Rows from block 3, named by matrix and row number. Rows with one number belong to one neuron. Each number is 128 + 32 x the weight over its row's rms, rounded and kept within 0 to 255. All counts start at 0. After the name is the row's rms in percent of the matrix's.
# fc1: MLP up (model.blocks.3.mlp.fc1.weight, 640x160), inputs 108-159
# fc2: MLP down (model.blocks.3.mlp.fc2.weight, 160x640, transposed), outputs 108-159
fc1.478 089 [211  95 157 151 135 144  99 123 105 112 201 120 132 129 214 143 134 167 131 160  93 136 163 105 106 126 135 100  86 136  96  84 112 113 210 154 185 111 128  21 112 131 127 113 109  64 130 112 129 115 131 142]
fc1.479 086 [126 136 132 119  65 116 102 169 166 135 111 163 125  49 107 204  76 165 156 113 156 145 161 130  99 136 115 152 109 146 108 159 122 146 147 112 108 125 117 112 228 123 118 164  97 160 113 170 134 125  92 104]
fc1.480 020 [104 123 110  95 133  98 134 142  88 143 150  94 103 102 135 115  80 137 114  95  95  49 144 122 127 165 111 137 121 159  78 118 107 139 146 120 116  54 104 178  82 106 123 120  98  90  70 145 125 102 108 134]
fc1.481 079 [109  70 162 117 145 154  61 116 149 154 117 114 193  90 155 111 143 136 141 146 106 135 235 156 121 109 139 110 121 124 142 141 113 134 123 107 137 147 134  48 114 130 143 186 151 156 113 102 112 158 176 184]
fc1.482 095 [127 157 155  80 112 119 101 186 133 120 129  95  85 145 153 122  87 139 114 120 104  99 111  46 154 110 156 169 120 127 114 120  91 118 141 128 154 112 137 119  64 156 132 145  54 107 138 225 147 133 110  62]
fc1.483 106 [158 169 106 124 172  94 116 186 140 130 164  86 107  95 143 140 161 140 135 200 145  72 109 108 140 119  98 151 156 125 111 158 143 126 133 119 103 126 149 123 105 114 133 112 150 117 171 144  82 111 190 139]
fc1.485 067 [ 81 152 120 135 121 117  98 129 113 155 129 142 147 156 145  87 179  99 155 172 129 124 166 131 156  96 129 101 123 116 151 110 155 153 166 159 138  92 139  97 167 158 173 165 139 118 166 116 145 174 112 146]
fc1.486 100 [ 73  96 112 154 106 111 131 126 132 115 194 175 145 120  82 136 153  52 180  78 147  98 131 104 155 113 154 118 115  92 139 109 122 125 142 172  98  72  23 140 119 108 135 151 182 141 225 117 126 165 108 127]
fc1.487 060 [116 170 100 180 117 118 151 161 133 134  98 164 153 153 144 113 137 139 168 145  94 122 163 166 196 127 110 127 136 108  68 127 137 130  89 162 156 147 121 116  52 123  78 124  80 154  28 174 127 150 144 137]
fc1.488 079 [147 118 170 190 130 134 157 166 140 149 122 114 129 108 128 105 134 127 126 129 147 112 187  90 160 161 153  87 126 165  70 142 100 102 134 115 117 139 146 159 139  89 120 100  70 114 123  45  58 166 145 175]
fc1.489 115 [185  80 177 131  91 114 137 110 101 174 116 151 115 110 124 132 102 112 126 146 152 142  96 109  83 138  25 157 123 142 195  99 115 129 157  80  67 122  40  92  61 169 125 129 136 130 112 161 140  63 132  96]
fc1.490 193 [136 118 128 120 143 171  58 162 188 130 154 136 173 116 144 138 154 143 119 134 120  97 133 130 132 112  86 147 143 104 107  53 115 191  96 127 145 153 131   0 112 104 125 154 126 163 158 134 116 120 171 124]
fc1.491 099 [ 83 114 145 106 131 114 100 122 148 129 121 156 116 145 141 106 145 111 138 141 114 134  95 139 141 130  63 148 162 131 250 113 108 136 108 196 106 132 167 127 159  80 147 120 121 152  83 146 118 116 133 116]
fc1.492 102 [ 78 105 112 103  90 174 108 102 149 154 158 119  92 208  95 145 132 155 135 170 165 117 112 123 124 195 145 113 131  70 182 149 132 106 134 213 176  83 104 151 172  89 151 227 150  88 150  93 102 116  67 119]
fc1.493 091 [109 106 111 145 108 105  84 160 175 166 148 162 112 134 130  94 140 111 145  87 188  87 167 124  95 106  95 112 120 225 169 144 123 145  97 152 113 121 124 141 120 152 156  88 155 100  81 105 115 164 106 126]
fc1.494 105 [201 142 117  78 123 105 152 109 144  98 152 114 108 104 149 172 119 123  95 180  79 161  70 123 112 120 155 153 118 115 180  64 142 133 119 156 122 155 179 137 135 128 133 112 137 155  54 101 129  37 145 137]
fc1.495 113 [156 168 107 120 139 101  25 155 120 148 103 139 105 135 119  93 151 106  55 152 141  74 121 119 152 141  98  95 133 164  79 155 132 138 126 150 104 127 123 108 129 187 169 136 137 121 118 171 111 100  99 118]
fc1.496 097 [150  84 103 102 213 153 109 188 111 100 174 102 131 145 132  98 150 133 160 202 145 130  92 143  84 136 115 109 138 121 167  52 151 104 101  90 122  28 139 161 135 116  92 123 124 198 118 134 144  99 170  63]
fc1.497 090 [122 187 145 131 149 114 132 136 130 117  84 171 139 144 168 153 127 127 113 138 126 144 137 102 102 136  66  95 149 157 124 101 151 114 108 112 105 125  85 152 170 118 146 120 132 110 166 146 104  93 147 178]
fc1.498 055 [ 99  96  78 115 143 103  86 163  96 154 135  81 115  93 141 133  90 108  66  69 109 107 168 161 134 181 158 111 122  88  79 132 124 149 146 172 196 141 140 120 165 110 148 101 110 178 143  80 129 171 126 179]
fc1.499 039 [116 139 170  95  63 136 166 145 125 135 126 152 127 114 151  86 151 105 109 167 136 119 151 150 146 177 153 108 142  76  83 139 151 118 147 159 153  82  52 100 162 111 128 139  94  84 124 145 100 180 119  91]
fc1.500 096 [ 53 107 145 111  83  98 118 147 151 154 108 120 113 125 123 103 123  81 111 132 107 109 173 111 167 163 129 112 110 126 127 175 155 128 117 193 148 153 154 170 125 101 122 130 157 133 110 128 144  77 149 124]
fc1.501 097 [137 174 160 125 125 154 172 120 111 190 166 138 114 129 172 150  88 119 173  93 122 148 107 166 123 124  67 130 123 139 144 151 143 157 133 163 124 111  93  95 128 127 114 131 134  95 110 164 188 163 118 118]
fc1.502 088 [ 88 184  65  88 120 124 113 127 113  57 107 151 159 128 172 133 144  78  57 158 109 117 146 144 209 157  76 117  98  99 141  77 173 192 133 113 130  83 111 128 117 133 115 130 105 151 105 124 106 121 120  66]
fc1.503 073 [ 86 170 141 157 138  85  95 180 198 122 151  91 136  94 120 177 131 130 118 164 162  79 144 155 110  96 157 125 149 156 108  77 149 129 120 121 114 132 141 175  79 103 147 165 158 140 115 114 135  90 191 108]
fc1.504 101 [146  90 151 119 119 138 123 143 163 119 128 148 109 142  97 103 128  93 139 142 149 150 112  95 177  92  92 219 100 133 156 158 121 117 160 141 118 132  97  77 122 133 151 154 123  99 178 139 118 142 108 136]
fc1.505 094 [127 142 130 136 183 141 149 137 134 153 178 101 134 106 160 137 199 103  66 121 127 158 145  94 128 157 140  85 160 136 149 122 125 139  76 159 183 125  56 125 115 116 136 118 175 137  85  93  94 114 129 181]
fc1.506 087 [149 124 140 127  87 133 100 237 119 186 101 168 136 180 154 120 131  93 101 101 135  68 144  92  82 126 177 108 120 121 187  70 119 155  48  95 119 119 163 123 116  79  82 196 125 166 139 161 100 125 132 110]
fc1.507 103 [129 107 136  84 132  84 111 114 183 116 199  39 110 227 112 136 158 100 166 165 148  65 128 101 138 130 182 163 125 110 160 147 186  96 127 177 140  84 105 129  99 126 148  95 131 141  98 173 101  53 107 108]
fc1.508 112 [140 109 102 201  89 136  70  71 141 156 113  95 118  59  81 182 170 207 167 195 138 126 107 136 144 130 136 202 110 161 190 174  92 107 157 134 105 109 149 130  93 121 135 148 130  85  77 124  89 127 129 130]
fc1.509 105 [140 179 150 107 149 123 129  68 133 160 143  74 142  65 161 166 137  44 121 165  98 103 122 120 199 115  88 123 111 171 188 166 109 127 108  97 128 136 187 146 130 148 172 114  87 158  95 165 136 121 130 187]
fc1.510 108 [119 116 128 151 112  90 115 116 139 112  74 135 146 120 116  83  99 153 164 141 133 113 147 149 150 194 110 115 126 135 186 162 137 152  51  78 169 119 140 153 123 147 132 101 108 147 124 117 148  67 106 138]
fc1.511 019 [109  97 109 110 110 116 135 166  99 119 116  64 115 103 109 133 117  99 160  90 174  82 188 115 119  56 167 169 162 134  65  78 141 124 121 110 105  95 100 162 127  64 127  98 111 107  77 171 121 117 110 128]
fc1.512 061 [108  97 118  79  84 129 158 173 113  70 167 118 117  73 139 194  53 131 153 119 108 110 111  75 114 139 127 150 154 168  70 118 102 114  99 117 146 115 110 130 151 152 106 170  94 106  97 108 141  89  79 143]
fc1.513 098 [ 99 118  99 134  94 138 127 175 147 156 115 140  92 130 125  92 129 181  95 162 140 107 141 129  64 111 121 118 118 145 104 115 123  97 162 167 191 149 127 119 131 169 101 161 190 170 150  99 149 144 217 151]
fc1.514 117 [118 152 101 180 116  55 131 100 124 147 143 152  89 114  98 104  84 140  76 107 145 121 131  67  97 153 145 146 119 117 148 149 149 143 136 128 113 255  93  95 160 149 170 143 157 171 100 255  53 106 164 125]
fc1.515 094 [ 73 113 182 120 119 176 131  74 108 140 150 149 148 173  85 104 130 108 177 130 137 122 132 147 112 164 148 124 167 115 187 170 161 166 182 130 151 112 152  95 116 140 145 155 120 139 106 138 151 129 167 138]
fc1.516 033 [103 142 143 160  98 113  99 154 147 173 126 116 118 101  52  52 160 187 171 169 125 186 153 122 127 130  99 127 146  81  90 134 107 130 141 180 124  83  36 120 123 152  79 171 145 104 163  78 140 130 110 121]
fc1.517 103 [108 143 152 168  85 129 130 181 151  29  97  93 113 100 123 104 139 107 107 116  89 129  94 131 220 117 195 173 131  95 126 124 119 121 138 144 177 135 103 152 116 137 121 100 148 135  85 155 129 149 141 154]
fc1.518 120 [106 144 145 106 143 201 106 141 190  92 119 136 205 165 100 159 120 110 134 127 122 120 104 140 137 111 109 115 105 137  94  76 145 243 108 155 123 122 131  78 118 114 137 139 154 142 125 124 107  67 154 143]
fc1.519 147 [123 254 121  96 145 123 131 183 175 128 132 114 152 142 148 140 141 138 147 165 154  98 164 113 163 133 108 170  97 154 144 114 128 143 113 137 126 115 235 114 178 124 111 135 127  68 128 122 130 126 163 128]
fc1.520 179 [174 160 132  98 128 170 128 123 152 161 119 125 125 125 119 119 126 123 148 138 117 138 118 123 126 133 120 159 153 110 148  94 137 122 110 163 131 127 113 121 126 126  76 132 124 133 255 130 128 114 116 124]
fc1.521 109 [191 137 161  97 196  86 149 117  95 115 161 122 120 122 100 110 150 150  97 114 142 126 123 105  59  67  75  93  84 144 207  79 124 123 145 112 123  92 144 120 116 133 118 116 127 114  73  90 142 123 113  82]
fc1.522 070 [147 135 130 195 107 176 116 127  97 142 151 106 144  82 120 118 164 176 155 121  98 149 180 119 127  91 121 146 126 184 145 151 156 120  56 117 117 124 167 116 111  81 144  75 160 153 118 130 125 198 176 144]
fc1.523 017 [118 136 120  84  97 112 150 164  98 138 119 137 128  98  76  94 133 122 121 104 117 104 201 102 127 159 102 128 116 124  53 116 117 149 143 119 110  75 118 136 113 131 146 150  78 108 127 118 141 161 145 128]
fc1.524 092 [130 135 124 131 192 109 155 141 177 125  88 131 179 152 143  91  89 122  92  84  92  95 161 100 111 140 175 110 145 147 107 137 107 135 136 151 127  94 104 145  96 159 136 102 211 187 123  26 166 129 152 151]
fc1.526 091 [132 200 140 131  87  94 146 150  85 139 121 130 152 201 177 109 150  89 137 139  70 140 113 151  97 150 120 164 126  79 188 134 187 103 123 177  88  91 156  36 104 169 147 133  39 152 116 142  87 159  90 130]
fc1.527 104 [139 176  77 146 141 114 118 212 138 104  94 137 220 179 149  96  74 100 131 135 100  67 101 132 138 124  98 129  64  66 143 116 153 165 151  74 110 126 111 159 143 145  52 133 155 176 211  69 183 125 158 135]
fc1.529 119 [169 156 119 116 126  68 148 124 142 215 139 124 127 123 116 115 121  98 154 174 130 140 124 131  43 116  79 161 140 107 167 112 140 111 188 132 175 125 187 123 218 117 184 122 136 160 113 147 140  70 123 169]
fc1.530 136 [ 97 148 120 140  95 127 193  96 147 133 188  34 110 149 129 183 134 104 169 165 168  63 137 151 140 139 137 140 105 107 176 108 144 118 138 172 147 113 147 137  91 122 139  89 154 139  97 130  74  40 162  92]
fc1.531 097 [ 96 102  89 133 180 101 159 188 140 131 147  92  84 138  72  83 108 139  90  92 158 186  85  88 129 138 155 109 139 163 148 123 154  98 118  74 130 102 121 127 144 149 137 174 126 118 143  68 141 177 181 110]
fc1.532 076 [130  87  85 108 171 162  76 166 131 111 104 187 149 160 131 124 107 127 169 104 117 122 132  98 172 135 176 105 125 104 151 160  96 131 138  95  73 148 124 115  64 130 120 155 101 121 149 141 143 148 183 125]
fc1.533 115 [166 238 119 152  78 119 156 141 127 109  83 105 151  99 122 136 123  91 148 167 173 124 204 141 147 135 116  74  96  61  93 149 121 165 113 176 122 137 120 116 130 161 150 107 131 123 101 104 127  79 130 149]
fc1.534 098 [ 96  61 142 135 132 138  96 197 110 158 109  70 143 143 108  80 158 129 155  61 109  66 105 113 144  84 139 210 119 152 188 105 152 163 142  87  99  96 172  93 127 121 133 103 121 173  79 144 106 172 162  77]
fc1.535 014 [101 146 121 117  88 104 168 148  67 155  84 141 153 109 107  87 137 133 130 141 116 110 223  93 111 114 111 135  97 119  62 116  87 131 105 125 138  66 138 154 102  91 125 134 111  95 101 138 137 145 107 148]
fc1.536 119 [111 126 144 115 151 139  59 119 153 100  92 182 130 128  91 158 139 199 162  99 131 123 142  83 172 111  91 157 148 129 143 133 114 130 121 115  55  96  65 105 126  83 136  84 102 134 149 171 158 127 101 113]
fc1.537 105 [148  71 160  94  80 142  96 157  76 107 145 143 129 147 116 104 134  82  77 116 108 113 116 140 158 136 171 156 105 115 101 200 134 122 117 124 117 136 113  87 127 113 193  78 124 128 118 173  92 133 137 133]
fc1.539 099 [152  97 128 149 149  95 108 174 211 129 130 167 167  86  75 159  92 150 141 118 108 145 103  69 152 137 143 132 139 124 133 143 125 161 161 149 123 162 128 130 198 163  87 146 167  72 123 186  89 146  79 131]
fc1.540 092 [132  81 132 160 123 115  80 201 153 143 172 144 126 155 128 139 120  82 150 146 221 155 108 164 167 147 136 116 128 181 139 185 126 112 108 129 144 109 113 154 162  98 115 120 119 101  78 122 115  85 131 126]
fc1.542 122 [167  93 138 151 140 129 125 255 134 123 109 123 155 255 133  98 126 140 120 140 121  98 178 117 140 121 128 155 142  64 124  93 132 170 109  97 125 145 116  93 121 162  74 125 138 164 238 124 118 136 123 119]
fc1.543 108 [139 159 119 181 141 102 178 204 139 147  66 128 174 185 128  72  96 141 142 110 137 164 114 105 156 117 120 136 128 104 158 135 122 187  86  41  86 116  89 145  87 129  80  54  98 158 154 134 134 139 102 148]
fc1.544 108 [138 136 115 108 121 174 141 205 158 158 165 189  96 119 188  80 110 184  94 121 114  71 178 118 119 128  83 108 125 104 104 116 149 151 128 125 119 145  63 118  53 170  73 130 116 127  91  93 133 126 169 117]
fc1.545 094 [119 118 142 135 158 168 123  91 121 100 123 171 112  86  94 125 174 149 127 183 133 120 133 144 115 114 120 132 116 117 145 109  94 121  92 170 135  66 147 138 151 122 123 161 133 136  97  57 152 159 136 148]
fc1.546 097 [122 122 116 135 144 152 101 115 195 163 191 153 103 110 115 128 194  94  73 127 119 121 134 114 114  86 120 104 147 131 137 125 121 114 162 114 138 115  65 153 140 128 145 149 166 141 110  44 123 185 121 121]
fc2.478 086 [ 95 111 172  96 100 156 178 169 119  81 114 147 154 127 101 154 149 154  84 217 122 101  70 140 140 165 180 107 193  98 158 145 157  91 213  70 174 117  79  87 140 121 200  97 129 143 147 161 162 114 106  99]
fc2.479 082 [175 130 149 121 184 119 199 196 119 168 162  77 123  83 123 113 115  90 176 178 128 190 116  90 197  79 131 123 113 130 132 146  95 138  80 126 176 117 100 110 103 124 147  91  64 130 141 127 149 139  88 107]
fc2.480 024 [115 121 150 164 186 116 160 107 112 125 155 119 130 101  78 177 135 129 136 255 131 170  60  95 121 143 132 137 141 164  38 144 113 104 127 150 111  83 163 150 109 143  85 130 128 100 115 130 111 102 140 116]
fc2.481 077 [127 120 131 148 123  92 121 180 102 142 167 142 183 152 150 151 169  95 172 164 203 129  95 137 153 109 112 115 127 181 159  97 130 122 170  77  74  67  92 156  78 166  62 103 185 108 170 107 120  94 130 110]
fc2.482 111 [124 112 147 182 100 149 187 168 171 127 124  97 134 168 188 147 150 136  98 145 166 129 159 175  88 133  97 112 130  94 156 196 113 118 217 143 120  93 157 108 129 125  99  97 112 133 165 112 121  99 124 179]
fc2.483 110 [182 133 128 133 108 156 173 214 129 138  85 119 193 203 138  14 138  88 174 126 147 124  65 158 168 126 131 144 149 152 106  59 175 172 178 126 113  83 126 191 166 167  80 101  78 128  91 113 139 138 116 133]
fc2.485 062 [128 125 113 142 188 171 100 149 155 136 176  83 105 111 156 244 162 130 135 208 103 130 106 111 158 108 158  96 154 166 165 149 157 125 121 126 101 171 130 119 104 179 117  91 111  97 139 150 176 140 117 135]
fc2.486 095 [ 84 133  65 152 140 154 112  91 108 161 169 136 138  90 118  93 122  71  78 158 150  78 147 120 129  99  99 141 140 106 141  77 102 124  85  74 130 130 113  99 145 125 175 129 154  76 167 129 159 147 151 128]
fc2.487 054 [ 84 115 132 180 116 123 164 110  85 132 130 137 121 113 134 174 117  87 134 197 143 120 192 174 164 144 143  43 109 146  57 162 111 137 184 129  97  96 126  86 156 125 201 155 126 108 153 134 139 142 123 173]
fc2.488 079 [106 118 155 103 139 125  41 177 151 120 163 121  76 202 119 173  91  91 180 112  88 108 166  99 137 120 114  98 160 141  91 100 150 126 153 143 136  90 101 145  47 149 156 153 115 127 107 115 135 146 141 106]
fc2.489 121 [155 160 107 115 120 134 154 156 160 109  93 143  88 121 130 103 121  71 113  95 119  51 151 133 107 107  57 150 122 122 129  96 164 116 162 129 156 137 112 133 179 144 145 124 121 103 125 175 108  64 164 131]
fc2.490 165 [117 111  81 112 115 190 129  62 111 119 146 124 174 189 108 255 125 132 133 150 151 141 164 126 131 139 135 141 165 118 111 155 157 108 112  76 129 168 164  51 118 132 138  88 137 121 193 114 131 145 133 114]
fc2.491 104 [131 143 131  90 123 112 169 127 109 139  98  84 117 124 101 115  54 155 149  86 126 176  96  74 183  39 148 112 152 127  96 112  93 119  90 172  98 110  90 133 106 118  76 130 180 111 121 122  59 135  94  63]
fc2.492 093 [ 86  96 119 123 133 138 114  42 124  87 168 136  83  49 122 165 109 122 124 152 122 178 172  89 139 126 156  97 199 126 133 152 150 120 128 161 146 147 188 159 113 154  92  76 110 138 112 139 121 187 142 138]
fc2.493 091 [143 136 115 131  84 129 103 135 120 121 124 158 139 174  90 105 147 178 145  98 133 112 113 142 129 130 137 134 155 152 141 205 197 127  99  93 164 112 111  98 148 163  82 151  92 135 155 177 121 123 138 137]
fc2.494 097 [ 88 131 142 115 142 134  78 130 145 116 119 168  93 135  70 149 136 140 112  84  93 123  58 143 175 154  50 155 136 144  66 123 159 127 142 127  31 139 138 111 109 102 172 118 110 146 119 141 144 145 178 161]
fc2.495 093 [131 156 137 104 100 158 138  87 151 157  90  57 113 101 113 123 102 114  80 120 120 153  95 106 190 135 115 157 131 133 113 166 136 145 138 165  96 115 122 151 201 194 158 138 140 175 142 198 141 161 173 155]
fc2.496 116 [117 123  61  93  53  74 151 177 157 128 138 123 171 121 114 120 132  85 174  80 151 142 169 190  98 126 135 139 120 100 146  51  86 164 122 118 122  44  83 145 108 140 126 154 113 130 102 167 221  94 103  52]
fc2.497 099 [140 134 100 115 140 132 146  89 148  98 140 167 127 128 196 103 115  71  65  70 105 116 110 171 139  91 133 100 131 108 202 135 148 143 131 114 138  94 154 106  51 146  43 109 100 143 127 122 138 128  74  98]
fc2.498 056 [134 113 166 142 158  78 147 127 154 118 120 117 104  72 129 175 112 116 111 238 104 197 148 132 139 121  90 142 152 108  95 150 134 107 130 124 131 154 140 162 117 138  88 120 124 144 124 187 140 155 156 112]
fc2.499 041 [139 132 117 166 139 116  70 163 119 108  99  88 119 130 166 154 130  94 162 141 180 141 147 115 135 128 114 111  82 125  49 163 116  72 183 122 128  71 114 147 134 170 124 100 140  76 118 117 142 103 157 146]
fc2.500 098 [100 149  69 158 149 116 156 149 127 168 144  85 110 163 106 183 119 117 169 172 128  65 131 120  81  84 181 151 124 155 202 120 128 140 132 153 121 123  78 158  81  91 106 148 109  95 127 123 186 132 134 141]
fc2.501 090 [153 166 168 141  87 188  93 146 129 147 154  71 129 148  83 113 206 126 169 154 114 143  76 214 148 146 204 152 158 135 110 115  95 163 101 130 162 139 151 163 128 118 120 120 129 131 157 142 134 132 118 134]
fc2.502 090 [147 145 138  99 153 152 135 127 142  84 172 139 105 139  55 127  97 111 143 152 131 115 153 120  90  85 110  92 118 165 101 120 187  80 104 139 114 136 107 127 137  62 112  88 117 116 167 147 116 169 154 153]
fc2.503 063 [198 127  93 106 127 117 145 196  96 156 122 121 129  97 135 111 162 251 144  67  93 120 127 170 152  94 177  88 106 112 136 112 194 200 111 155 152 124  73 122  84 111  98  91 120 126  75 176 132 152 117 156]
fc2.504 094 [ 84 114 184 128 129 149 134 161 101 178 125 123 154 137 105 216  76  92 132 202 113 105 134 143 128 132 107  43  97 202  81 102 116 108  84 116 156 138 141 124 101 170 211 127 118 136 166 124 133 103 101 153]
fc2.505 090 [126 109 118 146  76 115  97 169 141 135 142  46 171 106 133 187 155 163 174 113 173 177 137 111 155 143 124 134 145 115 121 163 128 119 105  76 128 150 173 137 138 156 174 136 141 124 110 201 122 132  83 111]
fc2.506 111 [111 105 129 110 155 120 145 144 102 186 143 150  69 106  87 145 127 170 175 114  97 189 150 123 125  61 127 117 112 139 146 143 156 165 126 114 146 108 145  90  83 114 137 141 163  86 149  77 110 119 131 100]
fc2.507 090 [140 153 151 116 149 100 153 105 177 113  98 117 156  58  64 131 145 113 143 169 158 121 166 131  98 136 148 122 201 126 180 133 117  70 124 118 135 152  81 141  75 152  65 152 117 111  14 175 137 105 165 150]
fc2.508 103 [ 92  75 143 145 126  73 153  72 184 136 115 111 128 146 104 153 120  91 189 135 187 121  81 109 118 205  74 126 131 114 119 113 102  81 136 109  86 111 130 110 140 136 112 111 102 156 137 130 106  90 127 120]
fc2.509 114 [178 128 144 114 132  76 146  84 145 149 131 153 120  75 139 237 156  76 144 194 142 119  87 108  82 125 123 138 167 152  82 142 126 121 127 113 129 128  76 117 105 107 102 121 149 135  96  99 109 144 143  99]
fc2.510 091 [116 130 109 149 144 192 141  97 107 190 142 153 161 176 149 145 130 122 161 150 133 144 159 114 122 102 146 147 134  90 112 191 106 169  85 162  72 163 110 156 165 170 114  87 178 152 222 113 148 136 153 114]
fc2.511 024 [138 147 155 153 134 136 112 125  89 126 125 123 146  48 114 159 141 115 141 234 117 160  92 145 100 132 100  90  85 133  33 121 128 100 132 103 130  51 136  91  86 103  64  86 112 102 124 114 106  91 159 130]
fc2.512 050 [ 92  96 151 124 148 116 102 149 109 126 126 101 147 109  63 113 140  70 170 190 111 154  74  78 149 169 100 132 115 117  73 118 123  81 145 139 111  65  85 127  35 127 108 111 155  84 140 133  66 100 145 114]
fc2.513 093 [104 117 120  73 159 134 161 133 139 103 147 125 112 147  82 116  98 165 131 137 143 157 107 117  85 130 109 140 171 175 104 121 105 147 125 112 131 123 112 131 145 103 150 127  84  97  61  97  92 113 164 142]
fc2.514 129 [131 119 103 204  18 132  95 147 131 129 131 103 102 108 120 103 155  99 101 129 101 160 101  62 148  39 115 168 113 147 163 124 132 128 126 104 127 159  95 113  95 115 125 172  89 147 124  34   1 123 133 113]
fc2.515 099 [ 99 146 131  74 141 131 125  81 115 148 132  84 149 182  95 214 153 106 149 139 170 182 122 159 116  80 116 102 174 176 137 113 163  79 126 167 130 125 178 169 114 143 146 110 157 126 178 137 177 130 142 174]
fc2.516 035 [122 119 145 151 142  94 126 164 111 129 145  94 195  98 123 163 137 160 179 199 193  99  51 142 138 141 211  94 105 100  88  94 111  85 141 117 161  69 128 122 205 183 138 100 162 126 123 164 150 111 133 160]
fc2.517 104 [112 136  99 124 152 141 110  81 147 159 137 147 146  85 159 201 151 108  39 161 165 158  95 138 134 131 180 131  94 146 147 153 143 151 111  83  99 120 133 136 136 118 123 167 135 148 144  99 152 174 124 146]
fc2.518 105 [ 84 115 111 114 120 138 132  72 106 129 123 121  77 141  96 255 130 125 143  96 147 111 126 116 157 107 128 125 182 182 121 153 108 190 146 119 139  46 125 202 132 142 121  98 143 142 181 146 106 121 124 146]
fc2.519 113 [112 166 119 131 115 175  91 135  78 130  55 154 156 106 103  78 108 167 125 151 134 173 115 148  95  98 153 122 154 148 100 110  54 108 158 101 115  87 150 122  55 165 123  69 118 108 153 113 137 121 136 134]
fc2.520 195 [149 127 116 129 130  93 126 108 107 116  88 139 140 153 117 255 121 105 144 104 151  95 117 123 134 125 149 107 111 118   0 153 143 104 121 150 125 110 146 118 130 103 185 127 129 129 117 128 120 129 140 135]
fc2.521 106 [155  75 121 166 102 106 105  93 125  74 124 143  91 155 114  84 127 102 105 127  96 114 132 149 105 106 113  82 142 149 141 108 169 151 145 106  69 105  96 188 108 105 118 165 104 149 123 187 122  80 125 179]
fc2.522 063 [148 132 113 135 143 122 144 147 133 146 118 171 129 154 198 161  88 118 111 190 135  59  93 102  94 129 111 102  46 103 186 139 108 126  61  90  98  97 139  99 131 197 108 145  86 108 160 121 166 144 155  85]
fc2.523 026 [117 100 155 138 133 123 142 127 130 121 143 168 124 105 113 209 114 127 158 229 144 185 107 122 117 120 141 101 135 152  33 142 116 106 146 103 111  79 147 116 107 157  49 121 119 103 116 130 124 131 160 136]
fc2.524 085 [153 128 103 112  64 129  84 110 166  91 157 145 183 129  86 130 116 144 116 112 126 150 153 125 161 118 141 117 151 138  89 155 141 154 112 105 196  69 138 124 108 157 139 169 146 121 113  94  81 162  84  77]
fc2.526 084 [111 185 127 122 237 124 145 120 123 167 140  41 159 213 143 196  56 117 160 155 126 129  84 147 112 109 121 111 155 135 141  66 164 134  99 150 122  71  87  94 153 124 123  57 188 112 207 151 129 127 172 148]
fc2.527 114 [137 125 167 122 101 178 139 201 159 167 107 139 133 117 136 161 156  56 160 155 170 125  69 104 173  95 139 186  65 135 138 122  87  75 150  96 105  83 103 120  88 148 162 117  99 132 107 195 170 141 146 177]
fc2.529 109 [190 146 170 114  86 124 111 106 138 155 127  96  89  76 101 137 132 141  98 161 152 139 161 136 213 123 126 143 150 181 131 138 145 115  95 124  26 161 134 133 148 127  97 114 160 121 148 173 101 166 134 142]
fc2.530 122 [150 148 163 157 165 131 113 154 160 123 133 141 164  54 117  99 183  91 179 198 131 161 176 129 155 111 162 142 149 136 142 156 107  99 129 119 134 134 116 129  76 163 101 163  98 136 121 169 188 144 160 160]
fc2.531 097 [153  92 145 166 146  89 197 165 115 186 134  66  96 105 159 173  96 125  77 159 141 102 106 128 151 130 196  87 128 148 143 138 126 152 104 169 132 101 140 109 133 132  86  85 144 167 137 132 133 158  91 131]
fc2.532 074 [116 103  94 112 146 119 204 146 122 127 120 144  94 194 128 134 109 177  80 191 179 107 130 153  96 117  46 114 110 139  85 150  97 126 160 128 131 144 109 108 177  72 117 177  95 143 135  89 160 187 121 159]
fc2.533 104 [ 43 138 120 135 124 137 138 138 141 148 131 119 105 140 124 168  99 106 130  94 141 112 141 160  81 123 123 139 169 123  65 186 123 158 168 158 148 133  97  78  23 152 175 125 138 130 183 135  86 127 138 131]
fc2.534 105 [ 65 112 141 135 139  84 119 134 173  94 156 114 165  78  99 102 106  88 138  44 145 172  67 121 119 118 136 136 177  80 139 123 136 147 170 170 147 153 107 119 134 147 149 152 155 135 127 108 123 101 132 117]
fc2.535 023 [103 110 153 141 133 121 120 124 128 129 165 158 138  82 115 206 125 123 139 255 138 180 113 129 118 142 150  92 108 143  37 134 114 103 135  90 119  69 153  84  83 156  71 111 122  97 122 118 129 130 155 124]
fc2.536 101 [134 145 105 125 121 130 164 137 153 137 124 151 165 144 101 111 119 142 121 183 103 108  57 101 202 126 105 134 149 149 142  60 127  84 115 118 140 127 167 126 121 175  47 103 127 121 153 111 117 136 147 121]
fc2.537 092 [ 79 189 113 141 126 123 107 138 124 189 171  80 124 167 141 143 151 133 153 136 152 173  89 102 226 114 121 132 135 133  90 124 156 142 102 150 184 110  96  82 123 175 110 122 135 156 135 115 147 193 157 165]
fc2.539 115 [ 97 131 148 112  54 135 132 117 121 148 130  86 187 172  81 116 164 153 161 145 131 146 122 156 146 116 116 144 168  95 112 158 103 152 119 114 174 121 112 131 138 106 140 119 101 184 129 132 172 100 127 169]
fc2.540 099 [183 112 178 122 126 110 167 143 110 128 139  94  89  65  77 103 132 130 145 216 113 151 111  82 117 109  87  75 210 153  83 177  91 104 120 120  91 109 146 168 162  97 124 110 122 114 126 141 131 113 105 111]
fc2.542 126 [144 125 181 145 153  98 175 177 174 159 106  95 108 255 120 149 160  87 131  94 126  84 133 131 133 128 116 121  22 116 220 124  91 166 135  56 127 115 117 102 132 112  76 147 119 153 129 149 130  97  99 139]
fc2.543 112 [ 85 132  85 172 133 107  62 149 158 129 167  99 109 142 136  70  85 143  93 114  77 136 149 119 129 122 217  91 101  94 141 128 117 132  76 121 124 135 102 155 134 141 186 173 139 160 140 150 128 111 176 149]
fc2.544 104 [ 78 117 131 114 128  88 178  82 127  81  65 147  98 120 137 119  99 165 140  93 172 102 141 126  93 108 112 186  97 129 117 111 136 127 167 152 115  81 197  76 101  94 107 196 123 104 156 100 111 124 171 140]
fc2.545 101 [ 90  90 110 189 164  99 133 132 130  49 105 160  78 133 169 133  39  82  98 112 231  87 125 102 115 203 132 124 131 106 160 157 153 116 136  91 119 170  88  79 111 150 152  96  89 107  96 127 114 122 110  76]
fc2.546 091 [139 170 175 165 118 138 136  93 195 115 124 102 109 138  95 119  95 114 121 131 136  93 209  84 188 131 145 134 164  96 183 164  97  80  17  95 115 201 134  91 173 149 164 130 213 147 121 141 116 132 148 132]